{"translate": 0.12, "encoder_mlp_ratio": 3, "encoder_inner_norm": false, "residual_init": "zero_last", "muon_scale": "match_rms_adamw", "orthogonalizer": "polar_express", "l1_shrink": 0.01}
Rows from block 0 of the decoder of a small segmentation model, named by matrix and row number. Rows with one number belong to one channel. Each number is 500 + 40 x the weight over its row's rms, rounded and kept within 0 to 999. All counts start at 0. Numbers have three digits each. After the name is the row's rms in percent of the matrix's.
After each channel's rows are labels from the 100 images, of 14976, where the channel reaches its highest value: "top examples" is what is common among them; "lies over" is the class under the peak. Only what is clearly more common there than usual is listed. The data: simulated telescope pictures of galaxies. In brackets: how many of the 100.
# convs0: first 3x3 conv (decoder.mid.0.convs.0.weight, 192x192x3x3, each kernel summed), inputs 0-95
# convs1: second 3x3 conv (decoder.mid.0.convs.1.weight, 192x192x3x3, transposed, each kernel summed), outputs 0-95

convs0.130 068:510524495527431562455514546507444510488537494491532531551561513528569571507634545542482548502571512530545571518516502541525507490507471509512509498484482425464520482544515565536495535553549506504496454545540502532519502569543552545507491491495509509472488597534542466592521543484480451523
convs1.130 068:486509469487503474463543503473464506614557473474493521449446482499506448508519535488531508466458524514462500478557508511467484473553479520525523531503534543597532538488532524516471523562484464430472442546508564510592494417492518508566526548531464550544538492555508458527508494535492566474
top examples: winding: anticlockwise outward (53); barred spiral (39); merging pair (29)
lies over: galaxy (43)

convs0.125 076:534472497506478557503498468520491491552552480468508556506494509518534574537486482547471511534515536479457433509510527462486504510492546511472509514525491481465546510500498433505463402504519512542517461499531488518554482524448481598503479459496485526470518578487502505532525522412547508508
convs1.125 056:439478453511461566475490477522555583454521494468518479413525490538506394503503550527501528412445520548508469499449469506418490544551553514489501478456521483508500521534487517484530515498499445541459498542508511489501522461458486498426545565519485417506525483467495465468507518521465573495
top examples: bright star with spikes (58); merging pair (46); round elliptical (25)
lies over: galaxy (64)

convs0.108 086:506469492554496437506477484512499490469472510467474492471474502479452502407580506452582407503507495475519506489513484516429484442525471512435378475512496449577466469521476521569537466503494483426477612448521499514591494459554530517584519483435522471470489434505486457540480489492477599451
convs1.108 060:463424529467545447438489506481444469482535542520507564499479563468486461463406516553432558512508507496545504483536496471526506485445535570480545541486483425417449505458497456485517526469446491487501422517424475454397518527526491470427498539474417531512497582449490503548508597516520431532
top examples: many-armed spiral (39); winding: anticlockwise outward (38); round elliptical (25)
lies over: galaxy (76)

convs0.53 074:409457495508416461490476544545454555475508502474516532493544495563408491456444567511459525424461513387525493510516444457506482520572545544469516498485557443470538493509497480505483486507494514506496557501520517476530473432508499457490538511530446490505507526496545498478504553510477543480
convs1.53 070:527501398434548496518472466476529460492478521511498527497449534484553439519530367490577482533567531526503464480494528541534551370452472477505459462512461568480463527525484462473464535465584449493495482518478454508455463515479494490543530446458502495501503499511540476574530522447577476502
top examples: round elliptical (34)
lies over: galaxy (59)

convs0.124 142:451471550465468481499628447515443578470511523489515496471528470444486493468491452563500480471519543461484478495729536515485490475565391488480493509462583444533502464489492490473502487511431475449521444515496474498479510457482457470528480499487525517484496489496498445484521457499515423492
convs1.124 215:495496474470557458487468514467529453499491501493471496478550479469538531523456502513413501540543475511519529485415539473468508545478533453515487464518469523417555543494476585502515463483468510510504532487501506521545513534448508344586505485484480505538454494575532483566480483498434477571
top examples: merging pair (79); bright star with spikes (66)
lies over: galaxy (84)

convs0.183 079:515510496519444499512476465484389457514499485465472513474445523517477465416563515550588424525514497431455565534568513515509473483462539470473449475498505511530485460508492540421486527513476511441431615505427488463512468512521582569463549616504463479507490527540490515507539478487516585482
convs1.183 062:500528495517549470432492520529549416528417546496502479443581456476515533547490491496513603520520509502582525498602508516512506453453501523522482576469482493457559457508563472524468465493533499571514514492522485550559570474489493548592519435463514533474498458462491477534423603508514425540
top examples: bright star with spikes (62); many-armed spiral (36); merging pair (32)
lies over: galaxy (41)

convs0.87 239:501466471472537463496522475515387418501507474482506468495489477525485452468470488455484503486502510466477492477537491494495479420428521499472470501457522454454466508493500526512492499509454493473509497504498487480479474624492571429460539424508503519463463467490470405489504462472485504513
convs1.87 269:473461528561471524493499462489502488564479540519523489503466475497485455484530540502500505484476546526461501500420452492512494461485465463497521539545520506517508481480515480467508514509470500479539444502471510484552490462516484679599481557480512482472525490515476419484533462482508548496
top examples: star cluster (100); noisy (62)
lies over: galaxy (82)

convs0.41 081:520547543494527452535503518503592532522522510595546514496553458441558568561449512523541547521483542530515435537512474496488563616531473515487513525487474529490482555511480556527554517489599512516528573530510465530499517515475571510506555491488492517542509476501515557467495516508467387532
convs1.41 062:525475482529474504436552528552431493490493440465511522499458504552463501521575505526537442489499462500435477506530530547513524459541487500519513481481487457584503533502491526573455519476461491519508497467528571567558474528529512539475490524521522419502549462536517497505483439457477706501
top examples: barred spiral (41); winding: anticlockwise outward (40)
lies over: galaxy (41)

convs0.180 098:474440472541472495489438509489588479478487535541494478494452471520513528362454526479509508503491469407466512477507524498501531525436461531466520488532509463442528552480476458488479489462428494488494485543492507506535479483522530506525492651450515524565516571519491398600456511457518458512
convs1.180 115:539499515427523539488582473441491595519475501470489578475542532470468519514520486486498556449509482517521506536449504469484509417502622495485494536437530503643421508520488496465534511528533428536450541546480490529411507473506491489564562366476520462472527523506492564464487523492529554490
top examples: round elliptical (81)
lies over: galaxy (100)

convs0.111 075:474546504484486547521516486457483466468499536502543487531492510464503472590525566446518521382499559532481461476589537494434453502473539554523475550442488473593502551476491577504523540528461458510512486517482500515483524521469477508519523521477556450426475484476481448485493478419544568544
convs1.111 059:510396580591535428533532523499548468485515413487510517496478506524504503464512601574491445510530497472489437531494457468533492479557522526503475562540562469378458453502526544514474488456513524423577496500458483456466516531486504499460446443562433526535524545464547474533495547518537512535
top examples: merging pair (65)
lies over: galaxy (60)

convs0.45 096:466506431384469456484502492490455500486484527445562460534518523475449502628500446487530551514507504483484488484447494499460472429506478467507505465519509489502456503484501504509454511527491481412530467433431468460581485495493524430482505406507471515534502516469498446520475580478530568520
convs1.45 109:546490497574458468440493427570592493509491447542506471541549455577540533468462572488457445527446522480536522564514479473480542478533540480502514474504496521439500409510453557478495533534499488523553568598523453498405461500441483529525511577522487488515509478502488561414523438466445470525
top examples: merging pair (97)
lies over: galaxy (75)

convs0.32 145:455457510520512547484460473489500468465502427514454441481444506410560555469422524477494437447475495488461487464459479504466503464508473563553487483484483462417467451482487439467472424475499483529500500460462519500400513453473466413416446481480468506539501494477433449495511469483460386506
convs1.32 304:481489512537411518475442505477528476495519505515558511529545509497461508511463539517512559547539441513543496521516561475546531488466568421476528511486484504551441454534482438528444450498539483587485566511466463509494501478483489503515517463479502488497488475497576539451462470506521599453
top examples: bright star with spikes (58); flattened elliptical (46)
lies over: galaxy (42)

convs0.33 074:545445525527486530521501475500494451500499482499532496502484523605476489385489528486495477494474491443469533484498515514503517484484498431487456533485481424450466449518509512531485518543431469534504557453446508471537486536514541520544537404546501464407488456495508543494495512448509568510
convs1.33 060:476508509561590473490453483485562417545459564470514512488510477434483417558442414521489499492505517539573553514550488479544479561420557544460488515530459502452564507459533464441485455500544502462552473478516475506478571562505525563486537536432501567528493476423489476539466482504527434475
top examples: winding: clockwise outward (52); many-armed spiral (46)
lies over: galaxy (77)

convs0.36 173:475489507397501460499546498483441461501478463483484473483482485475436472408478401535467496470476519458498504480550496458464501455506454516462485549484499439456494485490488544466504472495446475448511421474466463480376509538511450415414527371478518511468475473499496447480502464458474422471
convs1.36 270:454488501471480579472504492476527478460505569450512525478549440527495574490492511542467529481482500532508452555559439501491408514465480571581530484430566481483537532490462448580531550497519491466525497576517495506477487404505457446423480487509478500466598500470567452511478478536498380480
top examples: round elliptical (100)
lies over: galaxy (100)

convs0.4 086:502553543563519511503514542488594546554474489484533466476565519415488580574553488558561510492506518539545501536465508525515472577530491554537553518517522533468505586513506515524525525505581479531556483515497483494433516502519495525455450493505487561555550507516485559554477540525484453570
convs1.4 081:511463526533471528514530445537478508540439493521505503518509492509555498482579529513470530488470511536411468546562527496473561409517502495475505499490473473555503479540467531447506496483495495506466503475522542568578438456472517535526507511533533500477570484532495543460503436455531677505
top examples: round elliptical (60)
lies over: galaxy (77)

convs0.149 140:481504457543485508499469515493582483526471418480462552472467493477473512443494492469517493502425515438487526520518478509483515527496530475473492495479520501414593508501498484511508407494430457495513453425500545505355465477476483448404445477475501475451488526478525490462489487487492401534
convs1.149 271:492477510501451471525596482518566459500485536421510481475456505515489504535501458500531482438476455499446504445472451504491460489462440483414498481582524523559467482434427513464454444489516498501489564457526505416476507492483432520590473461523512524564481478490474464481472519508514662494
top examples: round elliptical (72); flattened elliptical (28)
lies over: galaxy (92)

convs0.84 077:521471527511430528479444424556432556503539483520496528515568503526438447486552585450451512500523514474510502502445585548503492460537439474429471524430499408519492471552513478546466529625464497444512489513524496505556473493509543549486571562497499461408467466496483438511480500529439631466
convs1.84 061:464546503480576457458490564475496483507548468534487492472472556546495517508460389487577473461501494548499542520509484570482445529471493540558513509546502568410545467463503457512472492517476472429479528439435485439422572543474483473591475472476446578498483564448483393509488534479466337474
top examples: merging pair (47); barred spiral (36)
lies over: galaxy (81)

convs0.181 078:567482551508518521509465519514410545540494516520499501500524516554436500373536433454487511571522499465426464501462500506530464448488552449502454496507535543595450455515508406517469499499410493365514555468424515449491484494483484604526485464537485532413473473506528498487498423483456595477
convs1.181 059:452530497491573470431462498470546408541524532494515463493453511413506470543423515483504457459578526536567586548551459500532505539450549511495505515527507564416529529500482513427479545509502510469530514427503509484478617595521506476564509560457420529541473538479467476577490558448508380511
top examples: winding: anticlockwise outward (49); barred spiral (35); many-armed spiral (32)
lies over: galaxy (64)

convs0.102 061:488462443482500543512536614479489458457517483494536443522495544442507496448476620474507464497529504494492558491497520532454431555496579546498492564513512554503478537535485502498434490475535516465489560537477482490495503514509520547423525678428499503506493499468531496575514496469504426484
convs1.102 054:504580460515461476498463467556446513501457607556488554453509483499530475463528454475434606473551480523489499481472546525503465515492452474480523581537567464494444478518515473544495507513515419553450455518512523513548417441516436537522503384479498512495500516526499436467494544478481680550
top examples: flattened elliptical (32); barred spiral (26)
lies over: galaxy (41)

convs0.21 100:445480521551481549534485543493445509488490525511520591499490521536560505547670486550509506478571518672467506511508536503527516497463527460528510526496486575492561514529481458486528518547518510503491471539453501533523523507503522515494484443500563481463495566511507500510491546494514473537
convs1.21 087:516485520503502445504573520515472464546456516478496519473478518535502547429497571480508526503498562471457525477621456463459494503530516515503458484544556426528495532516520582550440479517496486486483560517508470508533525491504496570560530568546474513573532466483560472459476483528485618484
top examples: merging pair (55); barred spiral (30)
lies over: galaxy (75)

convs0.104 138:502479515532486495482470545474496416489490400471438445496436488495484498473469601494429491465502482395509459479467447452517484443512481518506500488507471458485464430489494513501478415496471486474506573449504494483495482496471492534670499560478464488518467476507488471466493503475453560468
convs1.104 116:508532470449565523477481484499446487435507612510524500510532447417495458515459378518471518489473518520527507474451524511444471485474490476448545513481478489490496484466484501474501560494524482500487361526469484514461464472588461388372515494502498496433533542486515520539528502477523390494
top examples: many-armed spiral (29); lensed arc (26)
lies over: galaxy (38)

convs0.90 070:506442520489525425498477523506654500443503498472477566516423436457547549475547498514541472516496446474448497479559442424511485481532518508460509519509478520466524488464497523451487508517569505463545462536523500491536487506462570531471554609465486460599460507536454541525468500492520492529
convs1.90 053:505550484487422587469518514475478582500502523475483512506597594540461495507494535483518551424542522469475534519452529487471511529483478510488558479438472477511438508519463573495520526518446498507414528539484509510536537532535491559408488367531563477484506466521581553466542422497438542531
top examples: bright star with spikes (56); flattened elliptical (52)
lies over: galaxy (51)

convs0.172 142:493521515581538488492475521443633470492470411485448432436386497535464556445456569476508448431460487491471499476482477497467502546480521541530474528477477502464530504487473488511516499455468476469485495450483503509433492476485487564466428553447533482486489488498467533491501478471456426517
convs1.172 189:568481500501544520428557513536435508490513509515492502499582471487505481539494527513542562451464563512454505526398470505532522476522506492451563558489527477521464498515464523529493500492481479588541424566458472472592486465473510488447528432533493460444516535571513489488555449430572572480
top examples: round elliptical (100)
lies over: galaxy (100)

convs0.37 066:507553494533505462493466562481547503499474508534600514469439475531472492508581543469527428509505500560483542480461541528455538516516591506481482520464485481442555532512481462507478536463529505488553473549531487548518573516495503557569448610542567508521499559542511571595477519523527356570
convs1.37 058:522512483460481547515528472487460595525516546479514501511538488496482447455536484499507595474514528510413475520506530484459494532515482479462525509510468492542467479501466500551502482485497416524454521496456475497561463462488474586458527417435516505487512454524496514491511527463533662482
top examples: flattened elliptical (47); round elliptical (45)
lies over: galaxy (74)

convs0.114 084:493533443466496498500510531498488488458465422500513557529619501479528509583493486510439605442522457504478471507440493451455507525448517531473515500517528504579450563445507506544499519621509523480539537516507483497588506478458501450554480514469497451542483471454552453431448511479535502510
convs1.114 069:505458529537466437503490532516519561446556435510476491541495542585551439388491568504517453515539519475500478460488528494505501505538478467477485510565524466444443526507548537524565498473503571546522472540506549498470490542532514499429433494566494503482519524500563568431490508506431475522
top examples: merging pair (46)
lies over: galaxy (46)

convs0.122 080:580569587518510530489477464478468518560532475490468464434490502460440518505541561490486599529492573510515463490418456564563499539535460491567490494568461481468474448463505534478509494553502484509529527438525512480463485514469502605511483515532420550462527491510498574538509534469509518492
convs1.122 075:489519451532481459473499488486482397488471546529510481558512517520513481552445479513504435558471506548502522545628496523472557469508489532413604429449449527458534450539494526512500458498465503499493487489498471535583505524538480490545498561511482467474479451461515487538540495498472463539
top examples: winding: clockwise outward (53); merging pair (43); barred spiral (35)
lies over: galaxy (66)

convs0.142 084:529476496511516451491507498494554548500488540503507548517488508537551536519478488512482535590460483462480475499535476467480472438559505496523528470529498558492527519474514501535485552510559553424492454485471465495484495506479539486471489477506501493601494456480459507445505480534484466468
convs1.142 065:479545476513480505405463457496464548501528417525425417528518476527560477528486492477524541511537525533499487576420555482547493583529517435509528517414464507505471473516433477476572500472429551611457528484537528530484544457502499557448467524531545478467489478576545540466487536421446557530
top examples: round elliptical (80)
lies over: galaxy (87)

convs0.71 077:544477510455519474511532475523492467501460490505513543428436495455452508503414548511498481555501489412417531472530528520480481436521460502431465467522517459529517463458491465514517438486475529536491376470454456514543479547447505509591464516431488483492493482492462507530501507463464569562
convs1.71 069:549515544526537497504499478509562543420587451510504519509532517513540432527480524474491518512473468577580497519396449475525505561583586511527550584497503514386403482502484497520511489521517510462576573529482459461481510441449501555437521487443536496498471538494494450544461495447463445519
top examples: bright star with spikes (83); many-armed spiral (33); merging pair (28)
lies over: galaxy (39)

convs0.64 076:619499460481466546526495476465599451548481437486480494393502481588526598566499516479445464564498492485516513443450479532514488540522472475583476505555484530495503505480479558598498499515526473447540483468530468500484515495460528527571516451477453495525505448504498503434524455496520481491
convs1.64 049:496590412553541517485455489536456497457498619467502493529503475412484373486492448496551528471506583513511478537481550497529502526528502496455557506420444526482552493531600463458524478465499565581517526504508538534536546520509502482390545548479508511460462509553508563563474547466510519503
top examples: flattened elliptical (75)
lies over: galaxy (85)

convs0.173 070:508546506518515503479563525485448495491533533486479505484496502512484360448444575522529472459528495565502510519625511525562460454548491475506440555416501452444498579498508571389492527536361526585492566547534485433500467487522534478428539522515494474490472549479498543493515484490452526530
convs1.173 059:573484499533520561549434509485503473517467454490492459504467495529514507602536363550510507512515505484486506525458570506511477442432426509464489507594497562520563458477472431538493437421546463474488458456462485484548437556460510474526440381506513548499516455476526483547496542485633535491
top examples: star cluster (37); many-armed spiral (29)
lies over: galaxy (35)

convs0.81 097:427469414480490423523476498488620514492525470538536523527440509472477525449465470499528436495509482397463485493453479514492488498612566514487499499478529546549499506451502469504484507358477482443451554498489500480529475471514477523502490494476524512522528473421443482452485490505519500460
convs1.81 118:531446517508496506540425453531424511514508533503556545527539472505526479476494518501452519509522506545609419451441555457547459530455511477517498522517425474472449533464455448500566521483547505511558472478482504479401465474504501518428469403475532583481442552514456560500522530430554530475
top examples: flattened elliptical (50); round elliptical (30)
lies over: galaxy (61)

convs0.169 073:526466511500491546473486465444589517536485481461511527493591495457436571430472452488462551495426466356490501505463510528515513503518452492463490496515513483543484475504591512521518492478434482465478467457518522462509430503537462527541527456528462532530523466497460507512464509490496598438
convs1.169 063:473491491557469494429435460509498500505496569475524482509495484413503426510453484442472541564548517639526505541485539470518497505474603528521470497474475502412517477502502495490551540482489506524532550474466428557377526439455545479472540560459464492487484488531472482503491518504487371536
top examples: bright star with spikes (55); winding: anticlockwise outward (32); many-armed spiral (31); merging pair (29)
lies over: galaxy (52)